Rows from block 12 of the image encoder of a small image captioner, named by matrix and row number. Rows with one number belong to one neuron. Each number is 128 + 32 x the weight over its row's rms, rounded and kept within 0 to 255. All counts start at 0.
After each neuron's rows are labels from the 100 images, of 14976, where the neuron reaches its highest value: "strongest on" is what is common among them; "lies over" is the class under the peak. Only what is clearly more common there than usual is listed. The data: rendered made-up planets. In brackets: how many of the 100, against the usual share in percent.
# fc1: MLP up (encoder.blocks.12.mlp.fc1.weight, 960x320), inputs 0-159
# fc2: MLP down (encoder.blocks.12.mlp.fc2.weight, 320x960, transposed), outputs 0-159

fc1.162 [100 145 112  86 140 118 123 136 172 204 114 133 114 106 131 176 171 111 168  97 179 100  88 142 121 107  94 142 161  98 134 185  87 171 148 134 130 104 173 153 108 122 117  92  90 118 110  69 143 141 116 117 141  88 140 127  90 128 107 128 132  73 104 127 163 140 111 124  92 114 158 126 128 131 131 128 208  73 157 117 169 174 119  93 143 147 101  68 135 153  76  93 145 148  56 114  74 138 147  89 114 171 185  98 153 111 115 115  83 206 149 111 148 167 133 132 154 138 117  94 133  60 168 160 101 135 118 146 183 189 146 150 174 179  93 138  62  83 135 151  91 117 112  52 171 108 136 106  59 176 160 175 173 121 146 146 130 189 104 130]
fc2.162 [ 75  71 144  89  76 108  90 138  99 157 146 125 162 129 138 148 145 167 151 133  99 109  66 167 137 100 132 132 109 135 143 111  81 142 147 171 136 102 129 153  90 132 107 129 158 108 149 171 143 109 166 180 131  79  84  84 155 106  80 129 105  75 103  90 251 149  61 175 119 125 128 100 108 123 121 125 100 150 122 151  35 112 109 182 155 149  99 152 134 120 131 130 144 174 144 115 150  63  66 117 142 109 100 135  97 170 175 138 142 158 125 105 125  95 151 154  82 102 161  82 141 109 143 130 130 120 150 172 158 107 126 161 140 183 123  66 119 107 106 159 138 146 140 160 132  52 122 123 143 122 158 169 128 162  81 115 140 192 128 232]
strongest on: banded gas giant (100 vs 14.4)
lies over: planet (100 vs 24.1)

fc1.101 [110 102 129 156 124 145 142 157  88 138 105 148 169 173  87 113 127 191 147 117 159 137 135 174 134 147 122 150 100 121 123 182 158 119 143 182 156 143 173  91 119 190 172 110 112  78  94 204 123 161 120 115 156 124 118 144 154 101 127  87 108  46 102 153 167 138  64 159 108  97 142 124 121  90  75 183 150 131 159 152  76 115 119 104 131 149 148 136 102 102 137  99  98 118 135  58 127  84 106  92 109  83 149 130 155  80 121 152 130 152  81  74 109 126 108 188 148 193 129 111 140 128 176 104 110 158  85 120  90  71 151 113 137 157 107 106 129 157  91 151 148 127 161  89 150 108 187 107 102 128 158  92 140 170 186 119 108 111 165 150]
fc2.101 [136 114 125 113 122 107  93  96 163 141 132 157  85 117 132 173 154 167 181 163  91 116 119  81 132 100 161 129 100 133 161  84 101 107  74  53 114 100 142 143 102 168 182 129 134 122 147 153 170 118 124 132 172 157 122 100 140  85  89  80  87 146 137 124 144 140 146 160 101 112 160 131 139 123 156  91 105 124 121  98  72 150 174 170 125 163  81 109 128 136  95 152  60 137 112  60 143 123 121  85 134 176 147 177  85 117 104 139 141 151  58 145 145  63 170 143 147  75 170 112 145 102  94 106 140 114 159 123 173 170 167 148 121 113 172  45 145 102 116 145 132 182 164 167 170 110 116 105 144 121 155 150  76 175 162 120 184 170 120 114]
strongest on: ocean world (93 vs 14.4); crescent (60 vs 24.6)
lies over: planet (55 vs 24.1)

fc1.143 [122 155 107 106 115 122 129 133 176 148 151 156 174 108  99  94 122 181  86 143 145 127 102 116 149 157 120 139  29 119 119  80 102 111 143 136 101 151 132 138 126 140 166  76 124  97  90 205 105 131 142  81 146 108 133 139 131 207 170 116  92  65 155 102 125 106 150 100 189 187 116 105 129  57 107 149 123 141  89 151  87 181 163 133  74 175 186 142 123 165 124 130 123  95 152 124 128 147 113 106  75  47 167 126  73 120 139 147  93  77 111 119  74 131 123 110 144 151 116 128 155 153 155 101  95 123 147  96  69  97 134 112 123 130 133 201 173 136 134 198 101 129 194  91 122 164 165 114 103 109 131 101 165 139  89 118 140 141 128 110]
fc2.143 [144  75 137  80 134 175 116  90 143 132 176 113 115 128  78  88 115 174 170 121  91 130 109 141  99 110 166 140 123 132 149  84 106  73  73  53  96  83 129 188 153 144 146 156 180 155 147 144 128 115 142 131 151 151 105  76 161 106  97 107  89 116 138 121 128 195 112 189 134  42 143  68 110 152 120  75 128 100 206 132  42 132 164 187 155 105  94 121 156 130  86 123 115 168 131 118 153 131  69 103 179 145 146 157 131  97 107 172 165 112 126 129 126  71 116 121 137 133 201  95 143 146  74 141 152 144  95 150 157 121 167 133 106 131 138  41 140 119 112  99 150 169 126 156 190 121  91 130 141 119 139 156 125 132 160 127 141 166 124 165]
strongest on: desert world (92 vs 13.8); rings (67 vs 33.7); crescent (62 vs 24.6)
lies over: planet (53 vs 24.1)

fc1.148 [ 79  89 128 109 169 143  95 128 131 131 109 157  95  97 108 103 147 165 172 131 128 129 144 156 138 147 160 106 152  92 142 112 162 118 138  85 131 121 126 127 148 148 108 144 119 105 110  81 172 135  71  82 126 104 108 135 101  61 160  54 109  95 114 101 111 202  83  91 120 122  84 101 117 176 132 141  71 151  75 119 146 128 128  57 163 105 110 138 119 146 111 141  83 149 156 110 155 132 110 171 120  97 207 193 188  99 164 167 141 121 141 117 121 121  88 148 129 103 126 178 111 157 135  69  99 123 113 155 182 119 113 141 127 133 132 140 121 102 159 176 128 137  97 107 180 160 187  78  77 152 108 197 132 151 105 118 167 133 122 115]
fc2.148 [143 118 142 108 151 144 152  98 136 120 164 110 165 126  74 157 115 208 122  96 148 141 144 158  96 108 150 129 115 128 126 101 139 135 152  95  83  57 138  99 181 145 114 112 131  92 121 126 126 129 191 138 133 109 126 136 177 124 129  70  91 141  82 141 181 204 163 202 146  97 151  73 139 140 159  55 134 134 140 104  87 129 182 145 133 159 127 106 109 149 166 156 130 134 162 113 136 164 104 141  83 155 141 113 114 133  82  79 175  89  28  85 129 127 124 125 127 112 118  88 175 148  82  73 113 122 108 175 139 154 151 136 136 113 112 105 187 168 115 131 148 140 110 102 139 147 109 113 106  97 178 150  97 107 208 143 140 137 141 107]
strongest on: desert world (91 vs 13.8); crescent (74 vs 24.6)
lies over: planet (73 vs 24.1)

fc1.631 [134 142 132 103 109 101 147 114  62  62 100  82 127 105 118 143 137 191  77  91 124 104  42 127 115 101 164 119 112 139 100 191 151 105 152 177 144 144  96 123 154  87 205 146 146  95 148 146 148 138 131 107 169 122 124 136 129 115  86  65 132  88 101 119 155 135 116 147 135 106 114 105  88 120 126 161 180 144 155 126 136 152 109 128  77 146 181 171 163  94 186 114  91 110 128 111 105 158 165  72 168 168 127 143 109 117 174 119 134 127 147  78 123 106 174 167 143 191 101 160 148 120 109 125 144 132 139 229 136 117 152 164 176  69 121 112 177 118 170 155 117 122 174 109  88  98 155 124 181 178 107 130 142 139  85 106 124 128  96 173]
fc2.631 [109 102 111 105 123 184 143  92 116 150 191 148  76 102  88 124 150 129 181 166  72 106 152  93 103 123 136 109 148 131 102 117 122  96  82  85 144  97 134 173 137 159 170 133 158 145 137 149 136 125  97  85 112 174  95 105 146  92  71  88 125 106 161 131 104 194 118 132 108  60 187  76 119 107 121  98 130 112 167 116  47 172 189 209 185 156 117 133 136 184  67 188  99 172  74  94 116 126  90 144 133 144 132 147 105 112  75 128 121 134 128 152 165  75 141 102 146 113 165 113 146 131 100  60 170 137 168 105 110 133 182  92 128 104 165  63  89 105  91  93 118 176 177  96 194 158  71 119 150 123 151 139 148 122 147  89 155 151 153 146]
strongest on: ocean world (99 vs 14.4)
lies over: planet (50 vs 24.1)

fc1.296 [106 175 136 111 109  89 175 115 133 120 169 185 158 153 112  37 113 160 106 104 152 133 135 122 145 174  93 126 156 144 167 112 120  95 126 133 139 119  80 128 131 115 177 144 150  95 149 231 141 108  96 118 149 148 104  99 172 127  82 136 115  90 138 112 110 103 144  90 195 138  37 137 114  74  82 134 102  83 164 149  86 171 155 146 148 145 143 136 163 137 100 144 139  91 138 151 158 165 101 117 122  28  75 163 113 155 140  83 137  96 143 119  18 106  68 135  90 104 134 110 145 119 165  92 115 111 154 132 119  75 155 104 133 128 161 125 115  86 152 177  92 114 147 120 123 151 148 139  72 150 160  93 155 162  87 165 125 163 108 115]
fc2.296 [130  99 131 145 166 202 150  90 130 160 186 175 106 122  83 101  98 148 152 111 102 182 121 129 104 116 130 119 110 139 110  82 103 100 102  47 124  90 127 162 155 141 128 175 192 152 114 165 127 154 151 110 130 176  98 113 188  88 128 115  74 123 152 116 151 162  96 195 115  56 142  93  94 158 121  91 153 130 164 140  53 163 209 165 147 127 128 164 130 133 109 140 146 170  91 138 126 123  93 118 162 164 119 179 138  99 138 149 169  88 133 151 149 129  99 136 171 157 180  94 154 160  63 110 156 130 108 175 134 141 176 100  95 101 139  74 127 129 145 108 138 174 184 128 169 170 109 148 149 126 107 144 146 109 161 109 124 165 164 136]
strongest on: desert world (100 vs 13.8)
lies over: planet (89 vs 24.1)

fc1.476 [ 89 132 142 144 147 103  90 130 133 155 127 117  94  74 112 153 188 143 138 123 135 136  79 126 117  59 150 169 153 132  89 208 159 145 119 154 154 114 188 120 156 134 143  99  74 103 119  88 106 124 152 106 136 124 173 122  94 102 123 128 137 109  84 138 174  95 149 115 119  65 190 101 159 128 176 190 150 105 186 139 126  86 126 130 105 167 128 107 132 107 119 122 121 149  86  97  56 145 184 127 108 164 159  98 115  83 135 108  87 169 156 122 167 114  97 125 141 145 111 152 132  66 113 125  87 122  81  78 128 182 136 133 165 174  96 126  85 157 169 134 163 142 120  47 162 166 135 145  72 143 109 211 180 132 136 127 123 143 100 164]
fc2.476 [ 94  55 163  99  70 114  68 119  95 141 126 111 121  91 118 132 129 167 151 131 105 112  95 145 122 110 122  99 147 121 135 132  75 125 130 129 154  80 135 143  91 147  94 108 132 102 142 175 150  98 141 154 162  85  95  97 142 116  74 108 122 106 124 112 248 120  42 164 126 102  90  94 116 105 125 128 104 159 132 155  26 146  96 164 140 155 129 119 139 146  98  82 151 168 123 117 157 102  86  96 131 124 111 143 104 191 189 148 128 189 109  99 126  98 180 142 110 108 179  66 106  96 133 156 128 130 134 180 191  90 129 154 137 136 120  99 122  89  89 176 121 132 133 166 135  36 104 124 141  85 174 136 125 162  96 125 132 161 130 219]
strongest on: banded gas giant (98 vs 14.4)
lies over: planet (92 vs 24.1)

fc1.617 [113 142 150 127 128  58 114 148  69 139 131 124 133 153 124 159 118 127 131 144 156 124  65 118 176 111 135 139 131 136 147 156  96 120  90 153 130 106  96 105 131 107 144  86 141 154 113  81  89  92 100  72 139 126 130 108 167 180 106 167 110  40 124  99 132 110 118 139 156 131 163 111 174 178 141 159 145 146 140 117 197 121 108 101  78 121  53 151 162 112 137  70  50 151 173 121 139 132 130 132 132 122 190 157 185 122  79 167 133 151 194  67 121 176 137 190 112 166 161 177 149  88 125 166 126 145 111 173 147 152 154 172 133 157 117 151 110  62 102 143  88 183 156 131 100 184 201 126  38 121 135 167 148 180 151 105  96 157 155 139]
fc2.617 [115  89 184 123  63 108 112 110 129 126 172  77 123 111 133 123 136 148 123 135  84  84 111 122 125  59 151 150 113 156 111 131  91 125 120 138 100 106 120 182  94 158 169 129 137 170 169 130 162  78 137 165 118 136 112 122 131 123  80 131 183 107 181 165 170 163  90 154  93  84 149 108  89 147 102  85  86 118 118 189  74 141 198 148 125 112 138 135 130 169  96 121  96 176 122  93 155 102  85  97 167 125 122 116 103 115 119 131 168 146  89 136 140 114 159 149 179 107 159 150 136 125  90  97 167 113 160  95 189 118 142 152 161  89 156  80 193 135  55 162 133 118 147 130 154 106 132 145 154 111 163 131 163 160 130 141 154 182 146 160]
strongest on: banded gas giant (100 vs 14.4); glowing rim (81 vs 40.1); full (54 vs 25.3)
lies over: planet (100 vs 24.1)

fc1.683 [114 107 127  63 158 143 137 135 125 142 117 123 124  92 154 126 191 131 140 151 171  41  94 142 124  40 104 163 151 116 137 142 129 159 124 129  95 106 172 134 139  95 123 118 129 107  99 102 102  96 125 142 114  88 137 142  74  82 125  98 156 112 112  95 191 141 113 149 137  88 141 150 143 129 177 131 187  99 131  70 109 113 125 104 133 129  67 128 105 164  69  72 147 109  92 126 113 115 105  64 101 115 191 144 164 100 135 131 131 163 115  89 117 164 141 169 129  97 165 127 136  74 158 166 105 130  67 135 169 106 128 152 142 208 137 167 109 129  98 158  77  89 114  61 153 145 139 111 110 176 136 139 177 133 142 146 128 114 112 113]
fc2.683 [ 79  24 167  83 101 127  63 117 134 147 154 122 159 155 122 125 112 155 159 161  97 117  94 174 123 106 132 142 104 103 159 128  88 126 130 156 121 114 144 154 113 122 126 133 147 130 157 169 156 121 141 169 131  77  71 103 147 159  77 136 107  88  93 111 215 147  70 157 105 148 129  54 114 135 132 161 102 146 138 156  52 118  98 154 167 131  88 137 131  96 117 100 140 191 149 133 143  91  86 127 160 141  97 140 131 190 151 133 139 177  90  91 116  84 142 147 119  83 157  78 122 102 119 114 130 130 152 180 156 102 141 177 148 178 112  88 133 123 114 167 152 168 132 153 149  54 135 119 125 112 191 159 100 153 123 146 153 197 148 210]
strongest on: banded gas giant (98 vs 14.4)
lies over: planet (99 vs 24.1)

fc1.194 [140 146  99  86 141 148 111 138 180 101 141 233 221 124  98  44  91 134 116 130 166 147 158 137 144 141  81 120 119 216 130 160  89 105 146 116  91 140 103  77 169 125 152 180  83 106 101 156 118 136  71 113 136 114  53 149 119 148 120  73 106  77 126 102 118  97 155 140 152 137  51 140 158 109 165 121  87 144 138 158 154 130 139 133 167 103 181 144 124 124 126 151 137  79 159  95 105 197 116 113 134 111 119 177  62  65 152 131 105  99 185 122  96 118 109  97 127 150 117 102 113  88 136 171 108 113 128 130 107  26 101 108 120  84 135 144 194 101 154 189  97 115 123 141 151 209 148 140 136 120 108 103 128 159  84 118 162  97  93 216]
fc2.194 [ 99  60 174  93 160 188 123 105 166 172 190 171 118  89  89 134 106 149 162 108 102 150 113 149  91 129 140 133  97 131 104  86 105  84  63  57  98  83 153 159 196 144 159 143 141 151 118 161 120 135 136 105 109 163 123  69 141  99 107 111 109 150 149 142 101 184  90 196 110  57 122  74 105 153  95  95 151 122 188 123  68 161 180 147 151  96 157 121 183 162 105 182 146 159  89 131 112 122  95 115 146 158 138 116 105 103  68 153 153  75 112 138 138  93  99 105 132 116 176 104 175 135  99 108 171 113 122 135 128 149 165 116 121 137 155  69 148 147  91  86 127 180 161 144 161 125 105 143 138 164 160 166 121 100 154 112 137 143 162 125]
strongest on: desert world (100 vs 13.8)
lies over: planet (99 vs 24.1)

fc1.333 [140 123 123 111 168 118 112 124 183 144  71 173 133 162 165 102 128 119 119 136 124  98 173 126 106  94 152  73 146 124 115 110 138 130 136 191 118 111 192 150 158 121 184 193 124  84 149 113 131 109 137 133 123  97  90  86 130 176  55 118 127 137 117 112 131 124 105  97 169 148 146  94  99 178 152 139 124  93 109 180 106 127 110 116 177 136 176 184  98 103 111 157  51  98 115 120 102 145 163 163 106 105 140 137  82 163 142 154 109 110 140  95 102 159 103 197 104 119 178  96 157 122  64 111 114 120 165  90 102 141  84 153 192 149 117 186 126 109 165 157 174 136  79 156 152 105  91 131 147 143 150 142 169  51 148 102 129 205 147 107]
fc2.333 [120  70 163 115 102 172  81  81 136 149 185 165 154 151  90 121 113 150 149 118 114 143 123 204  82 145 135 124 117  85 156 113  97 104 138  91 116  68 108 232 172 111  96 130 175 117  88 193 112 153 132 122 145 147 117  85 143 102  85 127  62 107 134 127 188 189  89 145 110 132 112  44 101 117 113 102 191 155 160 163  33  98 159 148 159 107 125 157 128 120  97  99 164 167 104 155  89 113  67 102 143 113 102 151 126 132 157 140 146 113 153 101 114 134  87 166 112 148 158  85 149 127 127 168 168 120 107 135 166 116 143 122 132 104 139  85 116 103  94 105 129 186 164 131 162 123 114 135 139 121 131 133 152 141 124 138 139 181 152 197]
strongest on: cloud-covered world (99 vs 14.5); rings (71 vs 33.7)
lies over: planet (100 vs 24.1)

fc1.757 [105 168  81 115 167 155  85 141 150 100 144 149 130  77 166  88 121 124  77 115 136 157 122 120  97 115 144 137 158  98  97 137 124 154 116  64 117 132 111  75 128 149 176 107 114 133 160 149 115 140  95 111 107 120 101 141 150  98 115 105 143  88 150 122  62 124 141 161 172 128  89 125 123 122 145 161  75 200 137 170 166 171 110 142 132  55 198 161 125 113 155 122 107 132  73 109  83 121 103 153 175 133 109 140  46  61 145 106 159 187 112 159 141  85 134 101 167 152 132 127 124 123 197 154  81 134 122 103  70  76 137 121 160  91 145  97 153 102 132 193 118 159 155  98 172 196 136 123 153  96 137  79  93 171 122 125  91 143 117 123]
fc2.757 [108  58 174 119 143 189 117  92 127 153 198 127  93 152  80 119 121 162 172 137 103 126 168 134  92 143 117 115  71 147 127  71 146  32  92  78 100  82 151 199 165 122 152 145 189 173 122 145 127 137 107 129 100 139 125 108 153  92  77  97 126 162 124 111 119 164 147 150  97  45 134 110 146 109 128  77 159 130 188 126  61 154 202 158 137 134  77 126  86 158  90 168 144 160 123 126  87 151  54 130 151 134 141 137 110 129  96 130 149  73 111 149 143 118  92 115 122 135 159  82 169 146  92  99 159 103 126 150  89 159 180  98 126 113 138  49 129 124  95  82 128 151 174 133 142 159  81 112 168 145 122 163 117 123 159 104 142 153 165 116]
strongest on: ocean world (100 vs 14.4); full (56 vs 25.3); moons: three (51 vs 25)
lies over: planet (91 vs 24.1)

fc1.4 [ 62 140 125 118  93 133 140 174 117 127  95 141 142 169 105 108 154 211 116 106 185 128  55 135 146  82 148 150 110 146 131 183  93 141 127 177 104 151 146 157 103 152 165 100 107  99 117 170 131 120 148 109 120 173 129 158 121 121 100 108 151  46 135 131 118  82 111 128 126 106  74 105 140 121  76  91 173 134 174 135 157 140 134 152 102 159 128 107  92 113 145 124  86 115 155  89  99 110 129 112 106  90 203 132 142  65  68 170  87 107 110  95 157 103 154 142 158 133 104 147 127 106 120 138 102 129  93 144 135 110 158 157 128 124  87 160 162 109 125 144 133 129 150  83 128 121 156 107  86 142 141 134 132 131 105 176 136 158 111 190]
fc2.4 [ 97  82 159  77  82 162  82 111 118 145 123 146 116 122 119 101 124 168 174 155  74 136 133 123 146 135 129 146 102 127 126 111  78 151  96  86 122  94 153 182 100 132 187 103 140 149 174 139 141 111 140 112 160 131  62  69 183 107  63  90 113 141 129 140 147 158 111 168 125  84 131  67 125 109 147  67  84  71 133 136  26 157 141 183 137 141 114 106 160 150 111 141  63 137  96  83 165 158  94 112 118 170 132 146  94 136  98 136 139 134  96 135 131  35 162 116 124 119 184 119 127 156  93  83 121 114 149 138 145 159 183 118 161 157 138  73 176 132  93 133 133 163 135 161 175  97 104  98 122 130 156 161 137 119 163 142 164 152 118 153]
strongest on: ocean world (83 vs 14.4)
lies over: planet (51 vs 24.1)

fc1.359 [102 148 156  91 107 153  67 163 124 129  91 167 160  60 132 135 119 128 118 113 170 183 106 122 112 113 165 105  97 147 148 136  77  64 125  47  52 157 183 154 144 155 146 164 132  94 106 109 128 118 103 101 137  82 166 153 174  82 146  75 133  71 136 117 129  87  99 160 165 142  90 102 118 131 147 133  69 161 159 187 126 124 149 134 117  93 184 154 104 128 126 164 164 127 100 111 127 161  83 135 123 146  97 143  61 131 137  99  98 102 129 131  42 135  77 138  92 176 116  80 126 118 133 160  82 149 143 119 137 144 122 122 141 194  98  98 130  86 154 198 135 142  88 143 130 143 118 142 118 136 116 100 170 153  74  70  87 146 134 130]
fc2.359 [116  87 163 112 150 206 126 140 142 162 182 146  98  98  48 128  78 171 118  73 152 120 151 160 128 102 126 108 142 146 151  94 127  86  84  82 147  34 126 137 189 145 130 150 194 152 107 151 114 138 245 114 112 110 157 138 157 142 128 123 140 133 154 116 185 156  93 176  92  82 144  70 133 114  90  83  91 142 160 151  53 113 176 113 104  88 159 177 110 157  74  93 140 197 101 187 133 132 102 140 148 123  99 154 135 168 117 161 186  75 116  81  90 104  92 118 123 131 179  75 155 146  85  93 143 116 147 153 132 141 122  77 102 116 154 106 156 124 130 106 105 155 120 181 123 111 171 136 157 144 149 128 135 122 157 136 137 124 152 113]
strongest on: desert world (100 vs 13.8); moons: three (61 vs 25); full (54 vs 25.3)
lies over: planet (100 vs 24.1)

fc1.633 [ 97  96 145 151 170  44 111 142 181 193 129 158 149  72 190 159 124  95  87 135 190 114 137 138 102  74  92 148 125 131 178 114 107 108 150 230 140 118 129 131 166 120  98 140 105 114 101 134 141 118 180 135 123 139 117  94 139 156 140 113 102 152  73 148 150  86 136 131 115 117 132  92 121 122 141 141 174  83 130 135 100 125 109  93 195 156 114 109 111 121 148 107 198 103 156 134  79  61 156 121  76 127  88 117 167 110 124 189  83 137 138 112 165 134 117 120 133 100 131 105 138  69 130 121 173 154 165  57 117 116 114 155 212 175  91 100 100 113 155 115 140 144  74 148 144 123  89 100 148 147 177 139 111 131 201 109 114 144 154  97]
fc2.633 [ 71 110 156 103 100 140  92 125 163 178 113 149 126 156 126 148 128 101 127 141 122 102 100 170 129 129 112 149 140  91 108 166  92 150 147 134 187  77 117 158 107 172 112 100 128 104 152 170 122 136 184 149 135  71  68 138 128  84  33 151  92  81 105  98 227 151  64 123 134 148 112  94 139 125 124 147 169 134 109 171  62  76 121 140 121  98 127 153 197 144 143 123 147 131  82 144 128 108  62 123 119  98 104 117  94 166 155 139 146 144 123  95  71 104 118 189  69 156 115 104 103  95 190 143 159  67 152 127 126 123  85 152 135 153 163  98 123 142  81 168 115 160 150 151 133  78 135 137 143  92 200 109 133 160 108  96 133 170 133 197]
strongest on: cloud-covered world (88 vs 14.5); crescent (76 vs 24.6)
lies over: planet (100 vs 24.1)

fc1.379 [157 131 106 181 136 148  99 162 130 124 106 176  90 142 105 145 117 130  64 149  87 128 123 108 102 123 155 118  92 108 158 118 157 147 175 106 201  98  91  78 146 120 110  77  89 143 153 169 115 106  68 134 112 159 123 101 186 154 113 151 141 146 139 155 130 135 154 129 191 120  58 121 100 139 168 162 133 152 128 107 145 154 174 172 125 146 211 169 127  79 142 122  92 112 109 108  96 110 120 203 110 177  89  54  51  91 165 116 109  99 120 178 147  90  72 158 120 129 153 147 121 121 146 115 122 130  67 115 157 138 134 114 146 125 140 123 111 195 153 184 108 110 135 151 144 135 134 115 153 133  97 144 133 162 143 123 112 165 154 164]
fc2.379 [151  52 156 153 120 158 104 103 119 101 166 158  93 141  63 138 164 144 140 144  77 185 151 156 103 142 160 125 121 119 109  74 137  75 105  61  83  94 130 196 139 114 152 132 180 137  82 131 122 148 142 124 103 132 105  57 130  98  79 107  87 157 146 110 128 156 116 162 121  54 158  84 173 128 112 109 173 178 188 190  59 133 193 166 152 101 103 155 116 125 101 120 132 198 125 135  93 116  67 100 169 101 129 168 137 119 140  99 136 122 165 136 183 121  92 158 104 163 184  86 136 172 131 121 146 139  70 118 131 132 129  94 131  88 155  79 101  86 123 112 141 141 155 123 148 164  77 122 186  75 145 174 147 172 128  93 106 160 137 133]
strongest on: ocean world (76 vs 14.4); rings (61 vs 33.7)
lies over: planet (56 vs 24.1)

fc1.43 [ 81 108 101 105 133 154  90 137  96 161 123 158  94 112  98 130 161  44  92  53 119 160 117 187  88 182 134 132 128 135 140 158 204 129 141 107 132 115 103 137 116 153  97  93 130 154 160 133 120 158  74  81 129 159 119 134 145  98 121 142 158 120  50 156 145 172 116 156  73 114 104 101 178 125 172 100 149 144  74 128 160 152  98  78 122 142 124  91 162 165 173 155 120 171 149 135 122 179 158 106 152 130 181 148 151 127 176 134 188 108 125 134  98  63 143 165 120 107 125 209 123 156 104 162 174 161 112 147 147 101 143 145 105  95 118 143 137 130 104 165 103 135  83  94 105 166 109 128  34 104 110 133 127 109 201 137 153 131 127 145]
fc2.43 [146 142 162 101  93 173 196 114 106 153 175 110 193 167 184  76 135 202 177 152 147 109 132 149 154 110 149 133 101 178 104  84 122 150 137 121 135  93 152 133 153 197 133 142 130 154 192 118  90  80 113 145 166 137  97 117 122 143  99  75 116 114  73 148 149 127  92 116 134 116 111 106 163 162 121  94  84  97 139 154  60 125 107 120 137 103 158 139 113 145 140 135 128 155 114  95 156 151 104 150 122 144 141 129  98  88 153  95 152 160 102 153 105 137 178 149 183 100 173 178 140 101 135  69 139 113 146 171 131 150 161 116 168  85 156  72 196 139 115 148  91 157 173 156  93  83 165 112 144  22 150 190 151 140 115 160 178 102 113 135]
strongest on: banded gas giant (96 vs 14.4)
lies over: planet (97 vs 24.1)

fc1.390 [120 173  82 144 105 180 126 113 181 114 146 161 131 137  57  69  80 175 194 132  90 116 101 122 116 129 130 124 133 111 115  57  80 123  95 105  82 149 193  82 133 106  93 148 114 118 112  82 133 139 177 110 198 146 107 103 130 146 128 108  63 114 135 123  82 119 104 128 131 122 161 149 130  77  98 116 152 149 218  95 114 160 161 137 170 151 148 170 166 153  67  78 124 153 102 105  96 184  96 112 141  99 151 148 136 142 170  84 158  96 109  88 143 171  87 128 134 124 131 142 150 196 152  96 117 125 125 162 136 124 154  96 109 139 122 185 203 125 163 160 124 172  99 142 163 115  14 121 106 139 141  80 177  99 147 114 125 107 127 211]
fc2.390 [154 117 176 125 152 182  59 120 135 128 149 165 153 106 109 107 111 175 117  96  88 144 140 147  84 114 137 112 132 144 119 123  78 111  91 101 134  76 133 175 154 152 130 154 172 140  91 144 162 120 157 140 142 150  93  86 171 118  84 129  83 142 108 117 148 169  99 151 125  97 134  60 114 154 118  82  95 114 130 108  57 127 119 157 173 115 138  99 112 123 130 158 184 119 161 133 149 117  73 148 120 168 134 135 113 146 135 221 166 115 127 111 136  90 136 147 116 169 163 119 138 155  49 119 119 163 132 135 138 151 199  97 108 146 130  67 111 136 147 103 150 153 124 109 131 109 118 116 171 120  92 172  83  80 133 149  99 137 157 188]
strongest on: desert world (99 vs 13.8); crescent (52 vs 24.6)
lies over: planet (99 vs 24.1)

fc1.675 [ 82 114  98 185  82 121 141 135  89 180 104 129 138 167  79 112 143 182  89  99 172  78  87 152 142  87 164 143 154 137 116 208 142 149 150 138  90 125 171 104 121  89 150 144 117 115 116 169 161 139  93 120 123 129 120 136  61 121 161 131 100  74 117 155 136 131 143 135 122  70 104 122 105 139 132 123 167 142 165 107 166  69 101 153 140 151  71 190 176 152 174 152  74 143 150 102  73 146 114 133 113 130 173 106 109 114 156 115 150 137  99  94  89 126 141 131 192 198 123 186 133 123 129  95 116  74 114 154 123 171 136 110 101 120 105 155 191  91 160 134 120 102 204 119 114 132 127 154 114 116 147 117 133 176 136 117 123 133 104 143]
fc2.675 [129  91 142 105 102 173  96  97 107 145 152 125 102 110  76 120 150 131 190 153  45 108 114 122 134 124 122 102  94 159 111 101  93 106  90  63 121 104 113 215 119 169 158 124 139 140 169 182 155 126 102 127 111 188 139  91 135  90  71 115 135 123 176 142 111 201  93 149 115  72 200  81 136 141  98 100 125  99 154 170  42 166 170 187 146 164 130 114 129 158 111 161  98 154 118  87 131 135  67 137 159 131 127 180 102 120  92 131 172  97 129 156 175  71 119 120 122 108 168 102 142 115 111  92 115 132 166 126 140 141 176 147 157 137 156  41 144  98  78  98 112 163 141 135 189 108 121  74 171 125 143 119 135 125 103  89 156 189 143 179]
strongest on: ocean world (100 vs 14.4); crescent (67 vs 24.6)
lies over: planet (83 vs 24.1)